python train.py --model="encoder-decoder audio transcriber" --dataset="single English command words and digits, spoken by a formant synthesiser in many voices" --train_examples=78125 --time_shift_ms=50 --n_mels=80 --hop_length=160 --input="mfcc" --spec_augment=true --win_length=512 --tokenizer="char" --vocab_size=28 --encoder_arch="transformer" --encoder_norm="layernorm" --encoder_norm_position="post" --encoder_activation="relu" --encoder_mlp_ratio=3 --encoder_head_dim=16 --encoder_fused_qkv=true --encoder_bias="all" --encoder_qk_norm=false --encoder_parallel_block=false --encoder_inner_norm=false --encoder_moe="top_k" --encoder_num_experts=4 --encoder_moe_every=2 --encoder_expert_mlp_ratio=0.25 --encoder_experts_per_token=2 --encoder_shared_expert=false --encoder_subsampling=4 --encoder_layers=16 --encoder_width=160 --encoder_positions="learned" --fusion="cross_attention" --label_smoothing=0.1 --decoder_width=256 --decoder_layers=7 --decoder_norm="layernorm" --decoder_norm_position="res_post" --decoder_activation="gelu_tanh" --decoder_mlp_ratio=4 --decoder_head_dim=64 --decoder_fused_qkv=true --decoder_bias="none" --decoder_qk_norm=false --decoder_parallel_block=false --decoder_dropout=0.05 --decoder_inner_norm=false --decoder_positions="rope" --decoder_cross_attention_every=2 --decoder_tie_embeddings=false --residual_init="zero_last" --optimizer="muon" --muon_scale="match_rms_adamw" --lr=0.0047 --momentum=0.9 --nesterov=true --orthogonalizer="newton_schulz_5" --adamw_lr_other_params=0.0008 --steps=11600 --batch_size=64 --epochs=9.5 --lr_schedule="cosine" --final_lr_fraction=0.01 --warmup_steps=2320 --weight_decay=0.05 --adamw_weight_decay_other_params=0.05
Rows from block 9 of the audio encoder of a small encoder-decoder audio transcriber, named by matrix and row number. Rows with one number within an expert belong to one neuron, the router's apart. Each number is 500 + 25 x the weight over its row's rms, rounded and kept within 0 to 999. All counts start at 0. Numbers have three digits each. After the name is the row's rms in percent of the matrix's.
Before each expert's rows are labels from the 100 clips, of 14976, where the router gives the expert most weight on average: "lies over" is the class under the peak. Only what is clearly more common there than usual is listed. The data: single English command words and digits, spoken by a formant synthesiser in many voices. In brackets: how many of the 100.
# router: router (encoder.blocks.9.mlp.router.weight, 4x160, trained with AdamW), inputs 0-79
# up: expert up (encoder.blocks.9.mlp.up, 4x32x160), inputs 0-79
# down: expert down (encoder.blocks.9.mlp.down, 4x160x32, transposed), outputs 0-79

# expert 2
lies over: /u/ (95)
router.2 097:447513533529481499527558493564517503520468488546513491515474500527519522517534489520492441488499462492453542530481493553545485480519506487505479507485521470510502530478522508508487503575506460501454503524475453503509503527503493529506533499
up.8 108:469532495548474532525511525479489505468541501504483454544454514487495505501513486501487488470491461475552486494486515515510493514487454490513544515492481520519503488500492481489529514501513466526531500468514510494515512499536561478480529555
down.8 107:492472504528480545504491474511532481536470469534542536508538473533475488491462516493460500473485489480465487529483489448516483518505510506525480515534480488443507484479469491493526454518508500519520480512501488479513481497465446452495524501
up.9 131:480498519542474539479465532518509515441506500503497492501509509504562495467496478523482510520521492506533503484502494505559501499523471499534509509499525509514499526487466494479532498507500504528490514511549531463528526474484543513461501510
down.9 125:478470478520513495536501546487466480525489472490475492497480452532492483543486529510494494505491496558529441491530523548532485497519505519545522484495504472490522537517524501517519494491490487501490501459540477483490474473501417491540509518
up.10 131:492503470513452523487473557480497521465513497505524515508482475525493492523432498483483507464518474488499482483504540546536472520493478501538542505505522505523528520536474506519503511486512498509467520533517529488524546463451527481490488537
down.10 110:505459471468513503488527545537474496512488484509486482485497504485551468509514497513487518486498538487509464513510518495557501540512505488513483511542549472501466515467511501492534520516479510465481511480514505518490479513500460492456460478
up.11 115:466489497547469519529457494496552499491484474476549487511522497500522544539442495490495499490509475519528496478499496493541450512535489512532519491538505500509465486484480453514509502471503504481532508473491537537540534490478487491469542486
down.11 118:524518499502467495498512461479493508501498510510489457510507523484464519457497496507497503443540500458529474506489547500524456494551452482497508481524504475480494495501473487478562498486510507525511516568537535503486472491507477534539463511
up.12 083:486524522515469521488500510488524500490553512490513496484537499485518510493540525539502512494508471509496462452515544467498494452484476513498509505522516498542536529493508485469524507503490519515493409492490537483491545459563509493515468493
down.12 088:536525457520495516503489474517495487499476494493496501525505533496486479442504516506518523470482512488515496496525533491481542545530498463503491499480521513498424469499494477539541462492471490507517477474508479494489449489548472499477471521
up.13 083:498506469505476499502507484461497513498543492501520485506491510485536489523459509547526521519527514481543490500493514465497450548525476537496532503494510584509485519492480462499512535454475541502496510498521504490510507481469440477452563502
down.13 097:495539528487562501475508479480446493531457494478485486512480477509481486509513501500494494473556471468480563512519493482521517535533528464469501476496500514511516480492505521493498534531483510461506513538507476487521507494485511459501464515
up.14 096:484492495532493478514497484471478495447525498496518538519493494485524498486474451542478513497511462516553484509481499444525470558484487508491486499555483477538471498524512479503488520503551515513519507497517521510499527485485505512444464480
down.14 105:502517481515476484509459476485499513436505516484533521559526505440529476495535455484480538518493491552506509457485493517498494558531504490514480510492517471477469473494481513543487462452545491543496470483473483528497482496501509492511523505
up.15 101:527505511516483525506519488481513460484462475516545472472490496519541482482459466513484517507493485469483494461500491489473504510442468495492508510507500485492563529516469505482504490476470497516506525448495518502513526520504488509447514502
down.15 102:467468486537500499502478531501462533518489488516505526511477527479478526502501506484519484496488484556496472469542536510490461548513499510541487518481451511497485507487540484521508497494474532497490503514476496449468539490476488477478540510
up.16 098:468503494507487547474475550489500533466528519479531491505529549511567523481478458469466514506503477475487481487528432517468442517496467515473485530509492501504513499490488466482514507524497540484507515503463534471481498479510542520476511446
down.16 117:471506468550464484550505500476556507501529484520517447487450485501539445516506522511508485459501510547485548538483526539521477507478499486494497470528525478454483487496499501497532492527499472462480498487489468479470457518507519510498489475
up.17 108:519483499532506511502505508495486457489517470532482541507484511537547472459475508523463510523513484509497500461515499501510466525513465528528508507486508482552503486505483480542533527493537527504468553476558534479510513494482484491472514474
down.17 110:536449489562507473449565485492488504480498531519521534488511500478514486499523493491495501459493509494493469501499483496488485498526471509465525495506539470508483448486498521462487504515478485510521458507494510529497479536505419463485507492
up.18 086:517508501565496498501491470496516509532521479499480491476467469511515519530494512476560483533500493498531457464492501492447462507508474499501498515509503465498517515477455482508527470436518529474489502533549516491474519487477484499514508521
down.18 095:500498508525532475494475471489478512504498484511456524517484462544465442496500508487462457531458512494514495497501465476479494494508504490502514458494485526496523493493532484499470516508540531507477513519527463514457472547502531521497503487
up.19 087:504509477515497527484488535473494502445500513494496496478500456485551511537518456498498492551506455523525477486497477486482434507486497484497466489527496522476515508500515494511509513496505481535510488510481536496507495505520457514496518510
down.19 087:484527454472530511466529490514503507493527539528503523513492510528542492475487484522495482519545512499457522517510519489487506455526497524487536511504442459507525482488489510477485462484496523474514475515510509477468453477522527451489536544
up.20 092:500549485530488520517493512505539516483474495514484512522495493546513504512474529522494498494533462468510505511521505476569456497477479496546518513501463483527533547496502475524512501477524514505481478469519501480452509511489460481486482503
down.20 082:478499496501431511503488528505513507481531516470540500517504506473523505501473419509529466462510486515486559537518485480514465497517507468482485502506541510553479503485484505512519523529465492482482471516511539460523505482495547501521522506
up.21 119:513496509536440512493499475472534487474532506495493460513501487530531522463498551518483509491528500542493454459507515482442473511432505520562542538504515508517531542494488497491519496540466473482493508496514550492514516497505480488491508507
down.21 111:489490474500483487521520502495423558534502469536530497478480435472492522497458473472478502510491508495540486508496493480517567536563494480496454538488478475546546517485525480506457545498493523470502477464474467485451458490507545488506528493
up.22 149:508527482528458498503500501499455471510487490514505495554489471484494476504435493516511511504543489478508464466527536483480476512526507486540522525497495495516534518501487484464496483465504534531503525482504521471483501506507483488473500507
down.22 107:483467500487457495499528527496483485544484526512478472526507553504527479503482490496506491497502496482479509474513519495526535489442546500517505446460504506496488512479494528475505519497485491501488504527453515492552451514519447528522504493
up.23 088:528518489519521537526462506480546505520526481526458496469523490502541459477485538515476484499498496480533489484492514509550520467518475517551543486535509493515497543499522488478524483503541514480492495508547539508511487460508493486473519520
down.23 082:511485470471511481444506490514503492503436503440481503543490488472495510495517456490505516524497516479514481499473470511511504490503508436512471473527455475491533496501509550466522503492513533526480514544488484481495516501522494499475479478
up.24 076:547485464512483511450500499490533473483492529456521492520524492511526506492496480514533513473500488544519490503488529507480513479494465495492498523493492495548530461510484491505521543487534492526504512457489550468473500478478508517483486502
down.24 088:480493497519514463520516529505454514483482507490492524538515495480485484468512497486523490494507514512470511512548517489512523548475486512482480460495489542496458525512453483494507470494494457530517490497533482438559463493483571505541502465
up.25 125:495522511567470525514497490483509462501524524467497473497540499526504490518456498495512523511508477494527480446518543503467476513491487523550537525536534493502484532487450473478553498465496460491506517502516534472515522487519498514454507512
down.25 118:492494493527496484524531563521494526531505524475544476515449492527472496492495457491478510492484504559512504490525501515542451512558478509491512493489498490514434468457494461471523499481494542509484473467520474522462458467507565538499454524

# expert 0
lies over: /i/ (38)
router.0 101:474501544518492519495560484477488489498456503538527475488474506510540502483509507483488470496532491505477509564482559513496418529541512465476448479482507492494465468502471538508513502565504483524472493490513504493508514521503523526522467501
up.8 125:508508496565466511496501528491531479459488509504480496473501514540523465534491510485500475491531487490523483493506555499535479489474443509556547504516500459501517539498524500479525497489512483507488512498550537510523472478516468513464525565
down.8 109:484447501486517498503505469513432500503504463511496527475519472529546460491474500536512496498509480455502523528468507539548544497492512468529520548531501485505520497511481520522517467574498509484489466491530480496490485482523522500497505496
up.9 102:529478524554459540443490532503502509473497521479520504550515502471516503493473462500448528510508539525490474482477484514504514516520480524521532506526538487495526496489514502451567496492534516539539494512527511480507538490477487516496479496
down.9 106:536445503499477510450502484502509515487547459464488518461476476495529500556539474501510507491531461521504465490499547502485503472489502498517487508518500510506489517523539511496488485472480468519500474486468500470445501540500552482533476492
up.10 090:494436456530534511495469488489474518524494482496499454495523532463483499479490513489509542526483486528492498482528506435477505534520457519534496526494515505521490557501484463482529503498470550505508519510454527500512516498505476513458497534
down.10 097:484541497491505511452489507498555474524504478513481519472520503488448475548493527471501513505452469493488534457506495511483491475474495497469478510461465518482507494488524544515465501497502488480492465563558549433484478492515505516494517492
up.11 113:482503490512446517505511518493520503458488504522496487527519482483523473477480489481470502528504500493547521449504480476573518519483456489495499550536507476508501538473488465510556464503487525505498505476505532497496459503509462504471488522
down.11 116:519527528527486521499506513514453514471461483502521502445511478512504497484477549477517454466501509485481502519497544494500494501532541515537531477473544473480459505500473490507497470517525516520544532505506504485486453491487522542515512454
up.12 098:487491487489505537503459536471540503493478526505468484488517448494518494516491444537485496544506522524491455489512521463531490466469483484500538506515473480517519510491536463545520517460543469472469521472520518461495525484531492513502505548
down.12 102:501497480488522486498515535501508475458522500509496494583479539534521506531478523531512511507485500537483502488502473470495512510453546503498481484520471480539460499504535501477495470524519529494482488490496507527519476491474538530481510516
up.13 105:470484505472482516513508521468521514508512506513500455520481514508490470473478476508457542530513496557519526480518498448513474502447481517507510524493497478513510530487555452459503461510527539494500494494515544529521506507507467474426455524
down.13 112:511546525513509486492509488489521501474491526528534522502535450522491517467526502500479450495506489436514525501459490513534464542559496487491496471490492498515477504506479508524492535528513504511483491504540503530463519480500575476532515495
up.14 114:528505484524484501509494497508534501511488507478491486549512462475521511467484488506461479503487489539510501482494487439472551500504465493552490533512506473514500473503498447518546461527518502493482544455519530470530485490476478562452474510
down.14 107:476484459513480494520506471502464500443518505487516521537463503520499519511502477505467520496532471534486535535481530495555423499572471499485519462516498522525503465472477529489505508524505511489485492523523532491485510475508524495496474490
up.15 095:553515460449462486523512513502554462497494479525500496515508485485505450475495504510443504517460451485483549469515535506532508500468470494491511532446494490500537509497506463492534487487474532472507508485509552503515516471521512461507499524
down.15 112:480535524523515489488481529455499502499478517486510516533484528502454462494536509468507495490516462447505542450485475451468510475500491555524524507510519475525522490496496469521506477501487518509503499472460539534500518529492558509480526520
up.16 079:535542494492484527516478521501551510441506504520482511503521529513489507525479459513504469528512501462559494493495499475516476473497404500540487519488522484512467495493517486530507453490499487506489509441513498529515499475509472517475490516
down.16 085:525507532490519512500530441480513527517510498535502519499463519492505535477476505480479490475533464544492486517516466519494506465555522470519559508446471503542481498547520481497506509491476504494496496495544516523470476488509482528453538467
up.17 096:495538512524491522484484505513532454527484533493433487496536491501497473482508553513478518455505518510530462465505519515488455493442464508475522547516489502473547536504488489499499476452494505517490532530514547460509469478518426501441539491
down.17 098:511526531500492508480526487533481513468535510507539557483482483488480518487522463454507500498481477514509529513466478483529529496522436516464482497539508520494454485557472508503477498493469502490502498521509496498495577524445583512479518469
up.18 096:511502444511479544522510549470531473466493470489493456487528472546514471489469561481463497510504461489505476493477490449498534496450539514541517529536488488502511506495520513469538483466522509536539507505516524499487493470523495488481455540
down.18 090:487446509539530506497462553496506523508517522510501517471504486448537524526499526476481507499469527468504502516535483511515544491463507509528445491466521510498504518519497485464503528545497479520502485515447505543513430497511474498481512460
up.19 088:520474484504503528462497477465518511495519461479519495563492504494489487506484473527489543515510494546510469446486524448496496500481487474491535495488513527501526520535478491552463525499489556513503496496540494524518504482513483508498536468
down.19 088:530469525469511466545522481537512531541459512483536480510529501464500546501472507488485500485478506489498500524488479450484554481514476493523496477502441488500473504517513514495532465529435480504534493457493508463502517508484533501491482486
up.20 107:534494490490490524520485493458459507513482499513527516511517551486481510491531505500469546518501492521538501444510511478539458512476452509525514545504520524515522521509492468503483508481509513496497498442488533509512517468508460450471480501
down.20 102:485456508551538495488540549502511506477507534509472516452487493525508493504453511518491509494508510501491465496540496513475437446485559517502483437477518521504520518477524533495521516485478482482499499533464521518469547499514456504501477457
up.21 107:556528494483506537507487518481529477542511479507498496586471480476469507524461494525465489496524498465521501458513479486498507509519496515548527514527480509507540519513505493461520480482521522461466507471523518529495483528513495483502504520
down.21 103:471506517489520478526508537548482477459528490487520513491520447485491467513490435529509503490471487517522484521460489514527460498516477524529558452485497500533526501525522475514506497499474496502500495503545478529484580496465542527515447526
up.22 095:495535523504489514491483499468473517505506500450441516472517512474491477526468522485485509526464492430511490488508520484470531517442466530538533525552490513510547520503493504498498505486504510509522541473506541499485479473530491502500526534
down.22 101:498533482526536462492496475526501533428502504528547515532485506496572456454525479480492489502490478530498570551518472513494446513474506492472517472497516459509500531496498482518485537512507496533481480482526488551496516488487519499502483504
up.23 103:524516507490463501499494558491526474491518528507473514492540488491505466517486490505542531518483519479508487481513496505500465502529487473504513508533518491506492490477484473503545453444501521484465545461538548528463474472489455504472504519
down.23 102:484524480530539495488545511476494511511493480521520511532507477518517456513555502494474537478502494510486484500521505499511488499508528540457504483513449510491470465494482472507466485466492510463505480493515509518491549529501547474487506487
up.24 137:485499513533505506487507544478494484488512470503496500528486498527523491476490457523507486535519492532531473484538495457513519492459478493495493521519483462520467525490513483464494476481515492522508471489530501478480507473484549496462497525
down.24 127:490442489490516472521498502500462548457488526518522487507488528504560533484517478551483477522477490524488538496458494529564409499524452511481539466516477478505485501500502517473500513538487492486490514528490491512517524469505495469503513541
up.25 081:525522484490503510508481510496470495492482476542509518543534495513497498461477514538535499516548508545527468483479496500484498526473482520550514524531540501508469506497473484523486463536552513468479500509541486510526538498496477479456521504
down.25 089:496479506552503524496515534507512475529518520511487473525512484535485489422492542461475533489533481463477530495479508467494492518510491510490499484548469511501467482494512487468513517519472489448517518535531520487470461516529523525505506443

# expert 1
lies over: /aɪ/ (44)
router.1 104:475502520515531526453510515515482505528478504529514544462504473470501532555507540513508540514475480501502512503508521539546550476530497509478422508476501534518495488464544503480488510539516515489515464478499428462481462497511540523544508529
up.8 100:528521453506507514512475491463495486502498505498517482534532500516552459485472513554451505495522478516496505505518481473497502529459506519528500517547502511512521490503496506475498514458523500489485486486485512463483557474520468495533524523
down.8 096:486489501492549447483529483497514504512509514470502503474460481518440483494487510510546487519496493517538459499514524544474493485530509457517494509494531487482472526482512519531510551487516492534479510508525489569450520534474511512506497524
up.9 109:567499509531454513491505509481534452437485526535503485480503470497503476529491487518484475504485485491523498506510507479439518488488498494524545517506539485473531516518525472500510493514469482509505495504540514475512540504517492517453488505
down.9 091:450426473533550469471501470520501507513499483490493511507509475534494521487500477485518463504485493525525506503470562488539428484525513503510503512508511509553538478479480501463494492487493500534501490533501486512511450486530520485489495530
up.10 093:509577477521513528492523517443501492508491503516524445473521508479514480489457490518500507521501462497531476529492547517551485516486492510534490495520509542514470489482496509483505538478521544479474532560511511510455494465507476512469479471
down.10 099:519472530497486506504495533491550489494503481531483468508468485555483492490515462501509478505484519517476468530525524463541512494539508524499502519497498497499537524498552481542515472473487459468469461491533472469525502541483471554518494524
up.11 072:495530488490474484504481516459485471512496468548534483501491507487543501518491531524464529518495493498502479483502495509452427501495521529522532473513496516533497471491474482495492462503498496505483514525469489493494506461527516505522522471
down.11 082:478513508536466478441481417515502501480499507459529520450509495451533521443477476485468477460524469466507522510536499508470496553480494469486470501499516495511462515505514551506535535484492513453523478508514495491517517492511497524535509486
up.12 172:500524478523528509527474498496531480491494501498534489545492502498522462506483494524479475508503468555553539475511480479523475490514460507490502539529520493513529552507461470491525481434494516479487488506532501498475497487515440489489493561
down.12 166:506492510534499488499509477513492553517508473488506484479514498516483506510517510457523477494498513459513476561475533498529447519479537502478472453514501537483444520519515508513499524474516498523512509545505489484529585497511607478493519431
up.13 102:477487480500485500503494481481528460461496505539471526536532514493512475517481487514470505515500454532501487421485536496564505519446485523519540485514507501543538528518513507496534507482505491508485530477499516454498538454496444439493482512
down.13 119:513475517473485470479471515503498493491500501452527489496507539516485532497511502507506492526459491547517518451538450516492505502470529525510526523518533513492474517477518515470506548503518499582507489586436473505467494498499574502523500509
up.14 085:511503523523491523497469534466507514452514474485513481524523542484514458501510508528484524504504511502515441481528510473467456483494478524546513478517500485552505511487504486477524497483502496488505484496465500467491488490516471537503490534
down.14 087:483480481524558499528494485521514450470502505507502495462538452498497523448493535503518535481500524507530487524480483536487461484483544532483496493480523487476544470449481524499495502478511480479499504509496492527529475500493486515488524439
up.15 094:510476505491456514493490500484507534454479533502503461506485539511493511470515495491494543521496471509566424494471504466492489517478510509495504502532503529511553541511504464481523474475501508489483507464492508494460490510509511484520506487
down.15 098:495508501491533510532540525490481479525549468486476452544445468492482544494500492494515479534481537494474538533521433535559500529540507467471499509486485496492477463509497501478510487498516499521466503520464524470513541490516502505492500479
up.16 083:499457484538456509508532558501498534497504499509521502475465518529533496504466525508513495501520481480517469506517471481523471506447526500488523541513449544490479484519501480469517486480490513513483499487514506495483513492506466478474539496
down.16 087:490479487499521486474510443501567452510494527499505545486487526443507459568509468493481537490502496475468490511479523543507496509555496494526514519465537499524470481513531515483542493514456503488480453538445509464509524470491549497512500477
up.17 097:480524516523497511458478475503470488489475504489500492506521502502487490527514513527481529479513474489559452461456512499512504461507450504512534529516471458507516561497524459502517499500486505480509508477484543497529471450535474536470475484
down.17 104:553475471514474493493517451488513499523452435484503519517518567510496499494508501448479526476487487440486521494506572471474524530465505517532459515504491438515511481492471523503532491520505498512511496520493462495519501516480493503465525519
up.18 088:497525525518475548518534474550476483516486513513492514515528492468544505515482552506514528515513496490498493473499496511512418496446476506514570488492489520524457492480539476486511514506492525499511501498505514495493545454506494476466493540
down.18 083:441507533468482447510486493487488531506522490439526456468453501514487485500462461494488485524490536541493516505536487501511499501552490518526522446507520514506474484527480512493503475530446514504527507518510503465489458501503569520483474476
up.19 080:488514510525504500479491463479479508453501456497511524487459504483454463463489485500524468493485490484516456492479492437488494484451527490475557538499527515516525544490486475507530491510490515503519479491545536519513514458476439499508482495
down.19 077:455515465503511443466485494502470546515492526526506423466475487529493485491504540503497505492523498508459523508535530472532511510502525496509493490533489487514529474543519524521439462469505478496468448522539518490459524508519517510506473477
up.20 103:490521513496486485484515520496524473536459478464517499503499499504561493531464481498485512507511497518507474435481520484514540457499487499557520562519494468525548542488471467465520514494481525491516525500497553500475530505515540475455518483
down.20 099:503482529500475458502483480506506527411470517503548488514518536503500530485519482479484533476516499467497515535516512554520453552536516509476501498522519491534499480517481527516516493514500496470459479548534572483552517478500462508510490491
up.21 095:515491500513476479478515521507537488506516482500520462471491470490499467472525479496491497526475506524519498469499481486489480513467441476511506520496477534524525513541511488501518501488485496485529498516528547494501598488498496504486540518
down.21 109:456487519521569525497507498506483513453496492466507512526483499487561491514487464482463481469511485517520455477506498532540475495564487480530508435505530467521505516496529523489497510511540503484490529535485502545500434506463535504500463545
up.22 103:544507495535476498473494502513528480500534530518515493481494504515496484517500468533481527524496474501483457421486497502518457465519468517531530532534513501507505522487461497490477456511526524475472507502513539481481549500488531484498474547
down.22 110:522479508486467515475528450515511496478488499519493508484522504480506445514490538443521477524515507452453482556511498515462570505486552503508478489498484483500537524505466471496536525511465509517500482487501489488470510506523488510520531493
up.23 106:493500480560495495524501522481467496489516522524522460526485506531495534484520481545475492467540487526530485471511488531488481484474494530537521554541495492468513488502475515479505485445489485509496500483518537478510561478503513508459492503
down.23 101:481517478473483498533541504470561504494513508501496529540474554493511478566491485472502471483512483453490493517470460516506503454491452500502499474479456499503488488533520482552489506531491491505477473495485469489493467507536554528487479515
up.24 083:492508465556471494510532481532483515459481487464515500497523514461508514475481477474450511466487491500550523532521469451498445496526463549530489501536506485539501546469467525475561483496499545512495493492507533503495496492525490467495476544
down.24 084:455503510542444518476460498495495490500530539503514467508544477506490488490482539505518466499508491491459462474448500474529494522534481503502526516522528495541505507512466480524495506531531479495478553490504532491499478515504473508487504495
up.25 099:499453516537473528539492476505524473491516456491526476514459516490539516533481514480474509502489492480522501509545465473512510529453489470490571519518499494519502495535495496502496489469519506487469473487453568510475517462485456480498511495
down.25 102:535510487519486449509467498499481517510472517506526519538528446536508424528516511508561493500505516502509479477510514545496547519515495462482452525542517470446497480493526509486505489517476515493476470511479472525496486484506506448495522504

# expert 3
lies over: /eɪ/ (86)
router.3 097:509498526527569518503538481538503517493492497491516504496507502491551519512449523489517524539475483504483476563512479546489495495527519498483485500523496505491488493491519529438494492565485522526506493518478460483501469525488556510565499476
up.8 097:507495488497486487474493532482533496491481521488501468495493464528483479523498470509491518499495489450529472526501471498477512494515504540519540521511492501502509500503515493475491489490533480498506482519511526407500500491485505501460460501
down.8 092:484440514543508481502490551464532493519521458479465472507545541500483528494524496492497536546477511498501532514514484513466491557464528506517458542527544475498489484501506487537480518526499501467508478533504502520492531481521489521484490476
up.9 114:507529523488464493517483503456508500452463517498527533531491517468487480527470468504484519473485474545505552449519504486486540508503460525512471519515522488525530499516508480477505474458480466543514509473479505466523484481502520499463506532
down.9 116:484511501513508506491525525488520498506482506514507499547521502527535482480544498524476484488486524548526528513478508481527463504488479485484496485540499485485451489520472476506516483499484503476481471513517501515514556508501444455519469482
up.10 082:516508488509510516527430498500535517474468515481498453530498454514528532497516516496467539550562516483522515490522473498512472485492527505544536484494532529510471505488500514465483512476493485528501533476480531470470503500485472523483491484
down.10 094:478448514549485475500490490462489514476539467495504532468469511491512480516529505496557485476462482529489480518507509516527511475461473470490506554482508546515472506457499522524503501493509510509514453495468513520487516487517530497506490533
up.11 117:498458503511483523503514514467497454485510500479451462524518539491475537500493523533498523540497488474529523486512486507509462503446535507550537532522493511524549527489512484468537504500524526484491510503495541454527497488490470471470455478
down.11 108:550465472508480466512479478494528503476482467515482488529509456547509496486463492507483555516461486476520511499500519484510435520475468478500494488486543473515504497502474522501470520521510535507498514527497481520436514491472512454536506509
up.12 097:498500447506503500576521507491550458499522491495526468519489511507484462530475460530494470559504531509513496525534501504512471490499492532516562509475520495505449501519493511481527494452508529489490489491526574480506550511502508522453471483
down.12 098:499501519488502478501502491459489455470527532503521523582469476499500521486494496515495483507505481499477475468504480506550501564506463508501513466519558515487504515518479478467519511508507498491497479472505500503512507509498527512495542488
up.13 082:502503503527513537501526488484520516488494506477465523543490497470478510533514511546544481535526483494486475481549519478568499446483482482525527489517464505460570512498504502462470517489509483520493505489501471480492500498546541491478501487
down.13 088:494505514480469488463466508512515473498539512506538529525468509488529471483497505500528485496517460513501502508417530482505507500543459486491461493464496528549486524537554479532525482510536502462493488509485494527545486474501500495530514491
up.14 102:538468451541495510511489538477535472461512486501484491549499550517475472453489470504514508516511493508535517499485515462482467510509473450488488543517488447471518548487483485498515500445489478541483490498521529469527553503486462507472475478
down.14 096:485463482501522495510473469546539489472487494505500510485507501523444480508490551496500472517510475536483472494515498520492510528494530509465475457528501456526506499513515548488444515531510444544450490515477508497528536499482475486518460502
up.15 113:494478482551502512527517504490533504496494498472512526481511470513503459492462522493496503485492491506508481526522470514497489473468469530518501472539511495475466514474513501489469472494520530465513507484506465496558489514516443525459534532
down.15 103:532475516491500496537531495467503476445478491543493504533474512486498494499530450508442537503444487517509500498475519483488576495527509511535487526504482473434474468546479455507503498515531477463520515461497505519531443507501461501468508528
up.16 116:505501506493538512483457494518499500489452527494516467524473497503499443492494488498469492530517482504529516457470516500536550515505472503514543503522502475477544517497529460534534500520499490509532500512516516504502475515497492542497503503
down.16 108:483475490576491492513499534479504477478481499509501497496519489556498502536519504472478502440500514462527490511507547475520447497494543462506490524497523485484472469500469479511533504510527503510497525535513499541484544509510457519484507519
up.17 097:482478478506478485521474476492468469460517503467478460483517533501508473496459525526473507479514483495534533475526515485517524530481479513533517526501516491541536510506513476504507500488495478561502490490510521476524503497497460523483523445
down.17 095:531477492508534539427505532489440472455486505481518515517496496520496537526536518514518471562486496487514496516502445519494451512511515480429489516496491519473498489515449498548484508461498493498477508495481516514481535513529492453493462517
up.18 093:517454494543510517496497481532510454488489491500485498497479471489496498501464505489506470523475490501529501477541492513454459510501461537527545510496530526528546512504504466462527476493480533502502515497520541484479541453509514486522529496
down.18 108:494516534484453472470462540478482521500500498497484501476492449581506480469468480496521504517518474495486497515489472511525510535479548448499484567442502489508476523516476517536511526521507514502477521519490481489487532503509557527507502457
up.19 118:563491503548482501508469507479520486499515505517521494509489520499510472483483527519460528541521502493530520476486465517490505530485445509503526549506467472491496533482485492519489514455495507496497524508541516520523561467481465503483527492
down.19 115:454478507481512457543518475502433538511498515459496478441514454538482553512498478470485485516473480493512440494521507513492514470527526500490467491497494537493542494505498535528540535503494505523497494482503491467513474477538504522515504490
up.20 092:485525497506479491486486554478489497498512479528447470528501501472522503506510484523492489511518455493485526518575501474484493548482501504534535509513504490540488535485494479489490506497467490485514533502503530481492512484509467477490491536
down.20 087:479508466455553491534487475536508484509474504477524479517499524466527445502521506459471536488500538508485480490534501497509505479490476493459486519504454517445526509459491530480540516527472530511494528514491529509482467475529467449512516522
up.21 116:533522472506469501484485504477527506561519465513510459489501493517458485487503516493465511490529501517571520496524478498495477531455502513534526550527510501476541500531502505514527511481489504503513471430523542498474521506482465470527493502
down.21 129:494512515532479493558547440492452501534510497519532515485491458501492519481446502489500476464481482422511530494483532429496540514521457472550488467516484483514473498511486488479507478517525530530524518508478496509529496490524569532483489493
up.22 083:514507479464473536472509529457493510477492480503515489490499520528482510516540473506480532485526490480497522501503492506504488470493496498500468560493425475511548471478461515543506545493486520486528500451464516488470486502505464494470486503
down.22 091:507493501513560477521514486500520486535496513509481508505480488475531497492497506527524535503488513531500509468485483537457558503474521527482490469515493496474521505493499507454493502513463501463498483497436443521479517489504522490473525477
up.23 116:527515491536490471500485457494515474459501510529527494495526490521515481495459469475446519496505489443511527429482490498500486526510467505508508512539508458503516503505476478493552481468502496513502521465513541480523485487507503510501505530
down.23 136:502460558475469491514500473500498537527516491508493526533502475467542573505479480494504510502479500451480504511515506484473485485535524498515494444497501518513518494516483513543479502552546476492495510548471538545529539530491542498472488461
up.24 094:549470483516517509509489532502497517518506515529508473481472498483451473467497491504465504500501460455530513439510463450501511495451477509496521574493450499494515498505494507509501508463499484507515511479503496511502556503523525533531529482
down.24 106:487478525482507509477486480521486536539487503475462451538514511533485479479545520471506501532512498508493533497465475493538540497550518489507497541482504527504556497472503517546531507492490482495504520525502497476517435492490463502515498456
up.25 093:514496505529493506488470461473521496432501519517517490493510509511537460487486507490467533508500519447529501490524486490459421526446519464518526505513509460501509540499479485537522492474478477527478555468480502445474522483505473496484471487
down.25 094:503456473536518485477515488528480482471522495510498555484501463535459460516520498515477498524516525503512457485491475494469516507524500506519533526482506498483468490517498523528502451503506526495530516540525538508470452528511496540486545453